A small text-conditioned image diffusion model, trained from scratch: batches of 128, trained on small charts drawn from random numbers.
Rows from block 10 of the denoiser, named by matrix and row number. Rows with one number belong to one attention dimension. Each number is 500 + 25 x the weight over its row's rms, rounded and kept within 0 to 999. All counts start at 0. Numbers have three digits each. After the name is the row's rms in percent of the matrix's.
# v: cross-attention value (model.decb.0.2.cross_attn.v.weight, 128x320), inputs 92-137
# proj: cross-attention output (model.decb.0.2.cross_attn.proj.weight, 128x128, transposed), outputs 86-127
v.53 091:494489576506440530476501497523496505487555481521485473479539486495493514484490498493503508503500479507479490500529480455562492495501479510
v.54 101:531483444510451508482515522464517461502478508496523491505501490475500464520503514516504513497520507516558541494507544509459490495502483513
v.55 097:511508555495411500464448467495470508553513478495497492467511511476501484477512475482525527501501483496491484479480468505479540486525492494
v.56 089:502528500494454448522536521502505482485494489527505481498492496510496482510482526517506509519506491465448495493513436492432458494468496486
v.57 097:444526488449523511522508533496501520467456502540506486527507509488495494557486465492467514477525512479502557491492511524444504509519484498
v.58 111:488520500512518493517527534503514465502463499512478525503500497480520528538535528501477502441517501520531503473480508542491461485530475473
v.59 077:506507445487513496496481455511469483544502504500511493478519529490483482500517480515500459464536467465510524473509476509501529501514509481
v.60 106:454523498523506528472513494441488464530503491506496525478498486476493532535493494494548470456508505514515506510456514512543504506528509469
v.61 133:536511515511475516462478523493503501556487506508504474498524507480499498519523523519462506466503490487477504481496496507516539485509525460
v.62 095:475509493518523495520522548489506517517464467487472472506495467479527543488490524476505519483463529575483486507509506493545485485475508504
v.63 118:519486473452529505525523491502509528506457503529473475526480516478464476522462463506504501525496470489507504463477503520459497494519472527
v.64 116:477508571470475479480471487526518523470510501514513530515515499521481510525461492481438448514551498470467478421510489508493479498511516485
v.65 084:524523502500600527530517498519522485507508519459539509507489492491523480492482505526504479507492466504473504503545463526497483476461532480
v.66 085:525492471488470437503475505455458465514502519522466511498489501524481496489506539518499504476488557526483474522472488523530497503493503512
v.67 095:506500455485513454532484494509483509501506485508481468508494550543480549495456501491514506529518512523505504502428555505513494534497474558
v.68 081:509497469504492461509539511541458539494488492499481487508519522557489525501457491468479488599511488456469489475496515438475496483442491533
v.69 121:476503521491464531510501494498492510471500477491485525502470486496501520523559486509480521466488503480531536500500499503493492505505486479
v.70 096:495538473495517462535511547479436522530494493471508545515486499489530500478514514460476492530481502517518518476485495538475488469435525468
v.71 094:473473497499467487433500467507494512460497509472525538494506520487485505505484492478546464515495472516497503447481453449473507515529506470
v.72 104:498467508510509512430507477531484506508520494477531495510532502500518503512484501522451498505513459465462499468550476466495507490534531458
v.73 099:478483540494556532527458496517503540503514495521431495496508514473472507457475448485503506478499491551499508513525519515496500538514511516
v.74 088:538511505464502475555491488512464497517492475508484515505487516515473524447492486528488523541502505531475508520467538531520500494487511521
v.75 088:541494471475543501567501514555503518533467505485456466512519529487486503462478508545482516513485470529483482499491495513485477546504489511
v.76 086:519499555498506494483492499536477542532488466473528519509493510493523546519535473472498475468492543526489496508541502491495498460517509500
v.77 083:452474459489541468528568555520491524527504470534485457491492510534517530535497464469514533492480506502477518503478484441524492470497489541
v.78 084:464443520503498511412492507536518513478517518508532469531544502486515519502525522522462510502526539469504505524514483484475509508518507482
v.79 094:540484504488482486487504488522487518494508513511528460503501543465482509457467462510539527493516453486492494493472524520479521545504489511
v.80 114:508529543499435486528482494490478497513550490492497529488509478484524457437499521447499526534520502490484472537502461481502509507476527504
v.81 090:505483489505525525444500495509523525560539489509502439504476500480506523464515495489492489517479503526502509493494520455542481504478514542
v.82 111:477491482488571491541506521522508499538512489482475513508479505507498525447494489498503477479456481546489466469478487512559470486483527496
v.83 092:468481489522470541410484515458496507544529498505520456509502496503513542475490500488475499468498534486506526529520531447581503507502536513
v.84 104:527498496504446493459498463453481481462529495516501481488518510518474463543481502499486489556533470447509499474494496472491519478533482538
v.85 100:453532517506498505509485505482498509463517507487496551515469480515515481562463482477500479516500491461506506557494497504432525494475494494
v.86 092:542557473499533491584510492523522452493476487489478543490457514487481461486502513526514487532501458524496465507457504551475475525454494464
v.87 108:470497475495549523504544507464514519493530495513523458501518500517532523539519512482492494508503480497516532501532552487531492488509496499
v.88 107:474513466543480481485551499486508511463499516530508507499483494506501507552494496496522465471499516483504502523500479464479498508535486501
v.89 083:479485506510529503490515473547519502494494504472488519515508530491489522501472487490519485489505441517482514450509500520467513537474533472
v.90 090:509482541485515510491460502529537483479518513492531523493537490516510540549536514516464498439511501521492496463539506516538474490517497498
v.91 089:499526538501510525498488541457453498506513486479499522508500467516556475544508504505508515506497467447511529520524492494483518434512498485
v.92 102:480475497513458513438487504531503487502481499461528517502494507466509500523511505495492476444489490498513508464494492488480486504513469444
v.93 087:540520464505462464510537520506508478567526502498513466512461510510531499456511494514514509539489458472444476493463481483510524489466509516
v.94 098:513533513516546495536543518505515530522481510506499469504510509478509550520529519484502505486521492511480506509511512533476489510497541515
v.95 095:510492493537469532498485560478524473473533501532472451506520488506515466509540507518451548514512521468512508530508494466489519495514449534
v.96 085:534480520519510463493531498502476517461513495506455501508504502523468473469484505491514517552461523514467478492503475496460489517476518519
v.97 093:474467475517453493437461506504500501531508506533538474507508468494480489523498474510478503481531570508520507504479516495483505487529477503
v.98 086:475502511512499517488496497513511517507532484488467488488509491478490502509521525476504485504524519528566495454509465462554488466543480502
v.99 096:527547510509491502540510500485519503488478498477523509492510511468531531501545537469503505458475511528510506525539523531525502515465530465
v.100 091:493486499524467486521517521496473517445491504501487497514512508470497493560467515499549521486476495505525531487474491501465502534519471501
v.101 130:467491486525558560464482512448509484489531520498468488515518464466483478492519452482490477473485509487504527513504519483518521478508519492
v.102 105:494526452509514505559528510474506496521467493523494503505524500503484497532530503501547532484451514520541540483471517551523480472510474519
v.103 081:490483473506553518502477524495543534535479507509481509502517521506511529528509544487487509465502517484500511483534511536482459477528521511
v.104 115:495456534506493523484511489471520500447511488525561499505503490503494500564517494488521494472512548471553541513475541519484470481528459528
v.105 101:501549527495559537571507522497485484492452510488455515503532490472506501506532502526523500469484491579498532540533513559498489484513489494
v.106 103:497499505527465477535524511502542480457530493520480488523489473504489460476502474501508525518492529502504494504486468484468503546463494491
v.107 112:548492492477480462518486451508518516512472503511524484487499506492465473486500555508506490536483524520500488517473534558495478523542496516
v.108 082:483481433524455474437476531465509418504484523534487487497478528520499482505486521528509512491484513505533485520479509482528507521468452481
v.109 093:485482513525533508465490480531513507522507512473507510487498510480475513471508489486562484465498501580551510485492513510520479514493492489
v.110 103:505541473541520459511512502484493441516492521492492485513500485478514509471492530471495503509467504527460472534497497479503538487497535496
v.111 099:511525518471533452519518509471475498495466517505536495520452508515515534494473490504508486530475534542503495513452560525515490509436528542
v.112 095:462464466516473515473478531474520443508551494520507500487508483522507474515552496489481522483542510470507519456508467487532509489520504480
v.113 082:518495490503557481510567536503521457548448497511476499483481481526532523507478470487519488534481475512496484506453474481483497441461502528
v.114 107:517490521499511513495551526561495514513514490491547489500507467474529500508518497487484506514536434439461490481547437436477510462518498492
v.115 106:514516536492477551500494512489457519457538476493468493493525488514495476458492494489517503548513506505531507505515492481517500487493502501
v.116 095:488496546482502497462500496475527499476525507502532526499488515497518521531480523503487456475500512472516516520495501492477496503510502527
proj.53 098:497486502524494468522507515498490502517495495490496462552510459521500581466446478556527512491553488543492558510500501516467502
proj.54 093:517508544527529500501513519489470500505500495492530521464532480486551511536472490483503456462478526538480521483488507505478466
proj.55 091:467474491504496506493495454474494481477490493522478495513508464507556528478478468512517507475525490550456538478544545526517490
proj.56 104:528513518489528545538534528524475518502494478522507507504455539520520541484463450524548537514534512538523523492463530515484549
proj.57 099:483527539528494538514488488532462548503524435493470521518470516491494504509519506479490492507487482479498446463479521503514486
proj.58 093:459527504524483458495480512492510490550508479534462482525517525493459502502536505492481514507502473475482439492493493447539498
proj.59 081:499514549479489489474480499479480454516518463489555475539479533508496480535474461517520499497474496493502514512553524484563491
proj.60 092:506462496467476444471537479497511502546474520558488498480502519490560505491481514501501480515541504500505472446514474493470499
proj.61 091:471524489527540476506483487510500500518458498473519485537504539514478498558449522512476536508485488489493496503504479505532521
proj.62 094:453524478514490463482522487537532510469482525539460547518511519504447477487511521523487515537499491482485504483485513514465532
proj.63 112:493505469455513501484457540503491536499513481497533477490469485497516485490517515486509452512487473507490460508515522505544509
proj.64 107:482496466534511478527502510506529561436490499539499490466482508528453490541521531500491463523476507478527519523451466494466519
proj.65 097:522489512473517467498488509466452512519486489529510540517497473498460447495530538513491486515526503464505479502520507499527478
proj.66 092:518501508489500481440536548523492485518489459488534496521471544492497492513487489520522510524558499501500545476533529497527526
proj.67 102:494492483531527454477479518462472492507538495508490492496516498535472537474446479535505534468528523526499475511508526473439510
proj.68 097:489496454488543437523525518467522497533513564558459500464497514554492510465501487491517509502499525490523526533494491498469527
proj.69 103:499484474494491517498532495493513523493516505467532512449515504507582526527511481506470500457480520517526505476476516510477480
proj.70 095:486510506465521510498481493517502453526486520481509500483501523502440501532498481506477552530496492493489500549489488512480498
proj.71 089:510506461500490491509500504483490497486520514518495514463529466538536522478470501467498499494520502548491481434521531485492510
proj.72 112:532477499454508479503473524479487532466476461505518525505489471533511502465516507478497510513518512498551487501533482479481515
proj.73 102:512528517487502477505468522490480538476506454464514500560518532521497532472497538521505534530459497481552488519509477515509493
proj.74 095:520500484508495476474496496514500488502496496506539517445531481492576511476498499508514484493529482532511517473539527500468483
proj.75 098:513462525463493477516484505490485539514498486506469476525515486516514530422485505548535504494519523464524515527539502507493524
proj.76 093:500489487498490531544496526526508473537473525523562492470509489486557514541537497530543489515522505509494474487501506510480484
proj.77 095:499486498452508468528519527482457482561503479500510465545472503504510492469480518510505541530506470488506473532527503521556530
proj.78 093:543502480470492512505525501547502493515461507502481462449482473533533509485503509483549480493463476478475532501512526494528548
proj.79 094:499472523577524507519482473468507531504517487500491504540486478504419508483441491473494508514533483464476498502462480469509529
proj.80 114:470556523484512536508525517454518487500521535487466535456502535481502489546523490501481477490487495471495529481444536512477519
proj.81 101:555517515514482521486479499505489478472474493532448486561523470492531494474465493539536474507509509510502495499521498485487515
proj.82 107:499519518439493520486574530503527515482477497506495498490512488468531485492450478561537483511508495474515548485519507507499481
proj.83 099:509549526507496504491497503528502485468460486505469476541499464486571498509478495500550460515501517522502513500518494490488522
proj.84 110:507496485548493501508455473512517529470507521539467505529493482513495479516480549465458490501481503487467463502469485482469520
proj.85 104:508498478495510478485518494483441480524544505493541495511493495506491492537553506492470500484465505523506448493479498504461448
proj.86 086:486479475485509509473518513475530495503490510490513509479516484492518481492495468490474468451529485507498501452535490494471507
proj.87 105:503494462506518516504496460514500479507489469478510502491499503531493507507491495483507566489485525546532490549554479511545469
proj.88 116:497485503470466468512515466471467510511538487522481488544483500492506514542507533500461522515464481515455485467483503501485507
proj.89 092:504503493458499490527472533469470535528494488475499526478492493542439537476469470511495533549545513487528498485526508488499504
proj.90 097:499519457521515528507493503499535498515479468493517540429476531503492514520496510485522531511486508507517524507545516505536516
proj.91 102:504482484491515474527497485546470492525482510497543498485528455491553463501552505478474516487505482473508470517521494509568480
proj.92 106:498506502528503496538490508464491506488502478489481494538499501510410512471450481488461477569469507471494504544528483466532497
proj.93 097:539466510469500445443471471469478484523543489526474545516456472472509443462465497489471483513558481508512494509531494475471502
proj.94 099:510480486527506469472504500479489442516519477521507492431501465485540513507477486518522524474506510518478488461536505497500476
proj.95 109:520518522483462511490504464525502506518511511472441479547493506502547507521506513485483506466465472517486517540497492509522543
proj.96 103:514542508480463517553553498478530534514498516480490507496488497511516456508505480500538535513480494437443557497506431529483525
proj.97 103:486476505495466497485520502494467535509515504499528521557513447513465493487479498488556505509463505446507506515488495502475497
proj.98 095:487493474457500525479503517506491530566479482510474502559481491480503497433500513462526475524519486523488505503534544514528579
proj.99 105:499531497525521501470476470566476477487547521491498484451503522497541532488480502534445465513478502505511501529489492509510500
proj.100 096:491526515494471520512483498474499522512494476522476483559499496513464514506466504497493545540469505492478543512494496510542521
proj.101 104:513483503473511477471504525512495525493518496482490517456496529503536520487548503496491463474523527559504453450488540475476521
proj.102 109:495554501510480512486487516539509503494467499534510473514501490520507488485475479518547491503457492512490476500519490506455528
proj.103 086:495519525529487500497488489516518483492469525497500498528484565484503494489437490524529505540494479441492512502516512472445474
proj.104 120:498554515529499571481476518549504479522470522517524484481511492514506520521487492552510506501463519476531518528511526514518485
proj.105 107:511478502536485479518451495502538497491517511466533484493484540529517525511453453458510504495535535539473482501478496501457538
proj.106 100:470509494454489453488465503512520491509517463502491479512503459519549491465547520533508508462477499516512515513500467497462527
proj.107 114:512496481559506567508555496536504458453499478527506504532499490526433484517495472519499481490446497463486500501507517508516484
proj.108 102:502494471505496502487544529498482495468544482480528497479512425505451531475483550538530523508486486500507479498499504507529508
proj.109 103:549508488488485502469548488504491533540496523465506518485497512497541500479469473495518508530493507503481468443480533518499473
proj.110 112:471498529513541477502505510515532494449526462496462496518495501525453481493511486530465506467473509506511503534479459508458560
proj.111 098:513506508505502505528564475498514524460513518513488509440505457509504494519475475507505480469504511511471514501489497501505556
proj.112 101:499487467510466482456467529505507502475517506497501485529467504458547526492530523530493472515528486483533473419515508501518464
proj.113 093:473526523529507501530484492468512485460523472497463470480475468523470464529480511521488527507514494488465500561479455488477559
proj.114 104:464486515506505480518466490539481505503500506532486466526490468462528499442515507523478475513513470459521478515513453498443477
proj.115 095:485470482476498483511480495481466527544501481498540504536487504499456488500492512447525509504536501496505492540505489519539537
proj.116 101:514503525513513546518513510487480532496465507481509502480497506507464544554535522508489527497518521476514543547530550514521529